Rows from block 7 of a small sound classifier, named by matrix and row number. Each number is 128 + 32 x the weight over its row's rms, rounded and kept within 0 to 255. All counts start at 0. Numbers have three digits each.
After each channel's rows are labels from the 100 clips, of 14976, where the channel reaches its highest value: "loudest" is the band of the loudest frequency at the time of the peak. Only what is clearly more common there than usual is listed. The data: simulated modem signals in the audio band.
# conv: pointwise conv (model.blocks.7.conv.weight, 256x256x1), inputs 192-255

conv.12:072097189157135108088088141122033100163151110132112131130131193117104142083140138123094082030189139086123108051102162142074155166155111092118149178150072132112096074092178169101135132093081148
loudest: 4000 to 8000 Hz

conv.48:185170124170110114139063169115143173112095108160104130111112125058048126178114118114116188095138089051111126127188131174115128135115073198104145171166109178121106095143161150173110132037156131
loudest: 4000 to 8000 Hz

conv.104:128133127097137134146090105131125165057152075165086169128112090105164111106126080132155126143084125186223146166062108101187165103076163184127119121152080150152101136163109151112147143108100140
loudest: 1000 to 2000 Hz

conv.33:192121206104136135193161142188149149084100110099154130104113130113144118231213091116129149174102101172084146127147179160103078161145137115131160104064088122117096143137113134093144147158127111
loudest: 2000 to 4000 Hz

conv.45:128064152126093202119181136129129131132077217108098100153143100094151160139107178190118205116099160135116153164111179156092110121114122159109143141104087132142103154140119186165166134118112166
loudest: 4000 to 8000 Hz

conv.225:096122120134185112110128123138160143112169092129089094036156117130131189154121130145131111150090133122131132102149097172122170153128101122133123090133107143145170091109140106143139123143101153
loudest: 4000 to 8000 Hz

conv.105:161100152157118113129168116108156178198203163119170178145158151094169158106103131103075088133122092133128128074124110118186141151103138137129107110144138128170077045135129129108132154144054172
loudest: 4000 to 8000 Hz

conv.205:217145170142135156087183161176085095087150116181155139110140077120166139214158126180182098159103126160137128122106154142156132133121136131168156179115139145141103094181105129146156118143110114
loudest: 1000 to 2000 Hz

conv.237:157163181120164094158153063111158097134131081126163123154114103177146107129133115156120122183114110137140095091069113187125108114138077128142130133097149151095147128123131135135101136126127161
loudest: 1000 to 2000 Hz

conv.231:132142123147113115031083128064101134144150123074112152126132045132161093135102177101125101142109139116121144144132110163154150134109129187140122156135090138255120159115138154181178095108123180
loudest: 4000 to 8000 Hz

conv.245:153119155119138071148133144108060075107139138162109149149133102043120122098116133097117172090166081090074142145123138123120133091138082133160133147091102131134131093110118115162148135059153109
loudest: 4000 to 8000 Hz

conv.140:051086153089138132095149152124111111180157062099139075096118092118123113136102139136114163099164174138133090183181113104095122071108094091070136138140129109186139097144155159137133105162152187
loudest: 4000 to 8000 Hz

conv.251:206146134165169115175158129140197170161132082189110154094058073226116183189104160175093118123136174138147146103169081145171126089095109152111127138156102123129122117096116196148152102129148150
loudest: 1000 to 2000 Hz

conv.244:073135093142114166060064118148116173104122193100125187154107047130091112112120153139112079119100143118115082091106112156141065102115090103134097137156085103170082165150143103125137124078108171
loudest: 4000 to 8000 Hz

conv.250:176123071111169132142098114114102140142096082144150103188000144180170178167125108139111116155153114149127119104133142131121121128157093092135147083091132115143091107169126138149101117111094145
loudest: 1000 to 2000 Hz

conv.54:101136103149103169146130136130172139131089105121088136132064116101089132145110038135083134134128121104071096167117127134111132103145145116117077095115154134088152144136099110138127150061129111
loudest: 2000 to 4000 Hz

conv.111:176145166161102141094157085081148094141153106195137111144126149160074145185175153145129105202101078113120090072114127137137115151111080130166115113127101136140129160141116126091132141086171073
loudest: 1000 to 2000 Hz

conv.99:176185073170131158144187138145088131066156192102100140154132072114115140139164160164143168119147122111122109108148183136140124103160176077139129168187111092065107133128125107123195123155141114
loudest: 4000 to 8000 Hz

conv.84:113111121110088102114116154098185160104114143075109090097129100150084120159138150119156049108128061169121093115119090143130136163163219162136112161130107150134143165127146139174165133125158122
loudest: 4000 to 8000 Hz

conv.238:137175097102152151182165149135159127142138098157137167082100117139127190147103088143120141175118168121114135099124134184123066109096196113125093063106140094165121077115150150194141147092065146
loudest: 1000 to 2000 Hz

conv.114:094101111145122119114111131125141091106132071120103127131100151085101120109104132097110062112099149123190064143162065126139194158156139087126167096176143061162200095140151113103109206146166193
loudest: 4000 to 8000 Hz

conv.132:146128132125189147112115115112045081147219077121187149135179101102132162115142185204110095114152178104059162122095127106120101089068107184117088131067105082152102104134106113119096128121072127
loudest: 2000 to 4000 Hz

conv.51:183128130156139163120140124101182192047123220077129138138120156182117134114113150103134146105133130135189210129133132147167186130153166095143122150146122165205188110145166163131198169052151087
loudest: 4000 to 8000 Hz

conv.19:108114150110162092086146112089107163094113130120108118137131194125105139131123114154158130093147079129108106109131161127101120113096107145184110173093094123169101072071106120152127133087120121
loudest: 4000 to 8000 Hz

conv.138:128132138152099160136163143130128119134121163129103140106108054089134137115103159162150147135165126111126146203153116126093142170087075172169072135118078118126202104144167106125166096122099113
loudest: 4000 to 8000 Hz

conv.107:172149093157119130121093119131220107126105118213184134125079132113119174129120080080164121191143053133150118178064168100205130147156120113139150073085123150174193113128090159145172156134139123
loudest: 4000 to 8000 Hz

conv.216:091165138146149142216091090155193130144188156145099153040094120156207174182151132177099155130140178127109101132089061133123097124160117130146114123187143137123147095124139119132132096125200078
loudest: 4000 to 8000 Hz

conv.168:132150130129101091019119130126164148045165141130093113127127120224140101143097117111100151146186110168151150065100131108115126138060136170129155165077176161104163133110117073106137106202171174
loudest: 4000 to 8000 Hz

conv.78:140108157111112160108093154193094120155127114114170132087147106125063161134193112202141131129093148103144158097075154135109078077124156182176144155160098095135150088133153111146122111160139112
loudest: 2000 to 4000 Hz

conv.47:053150119108102123173081145147208114125126092202134102060107109111110141102124132129122109101138115169147125198101083148119157120148196099133111103120127098079143078140128079173145134086080137
loudest: 4000 to 8000 Hz

conv.246:126150095148103081057115133092087137165105089115096166158139076145016098092144161092113118112110132103143115147106108150109143141096117121115119130115131102221057097131113112134142110000143139
loudest: 4000 to 8000 Hz

conv.125:125146112131123115143143127115119129089102184159127142129114163081120134118175113108096123131106088125108147048157120125131143139139124114142135115158071117255117106133131184108116130080183122
loudest: 4000 to 8000 Hz

conv.247:199170123121157126150188081100180083123070033134147157139132108112089121114128120212113085087085154112106128118091190110117146158138122094088125119087130133105157084159137139123109094070138131
loudest: 1000 to 2000 Hz

conv.136:137115117151103164080109146128136142152085127073135085094050098179149158123123188153098173114125144100096076120097121079164181128131157133174090159139108105173172163145121159108153152068086177
loudest: 4000 to 8000 Hz

conv.143:165113190128087125109198097177133171196137194153119156134145129179163154142065184153131148092139130111121156077087155124103128119108069121184136153130091088099156164119083141130119132098127133
loudest: 4000 to 8000 Hz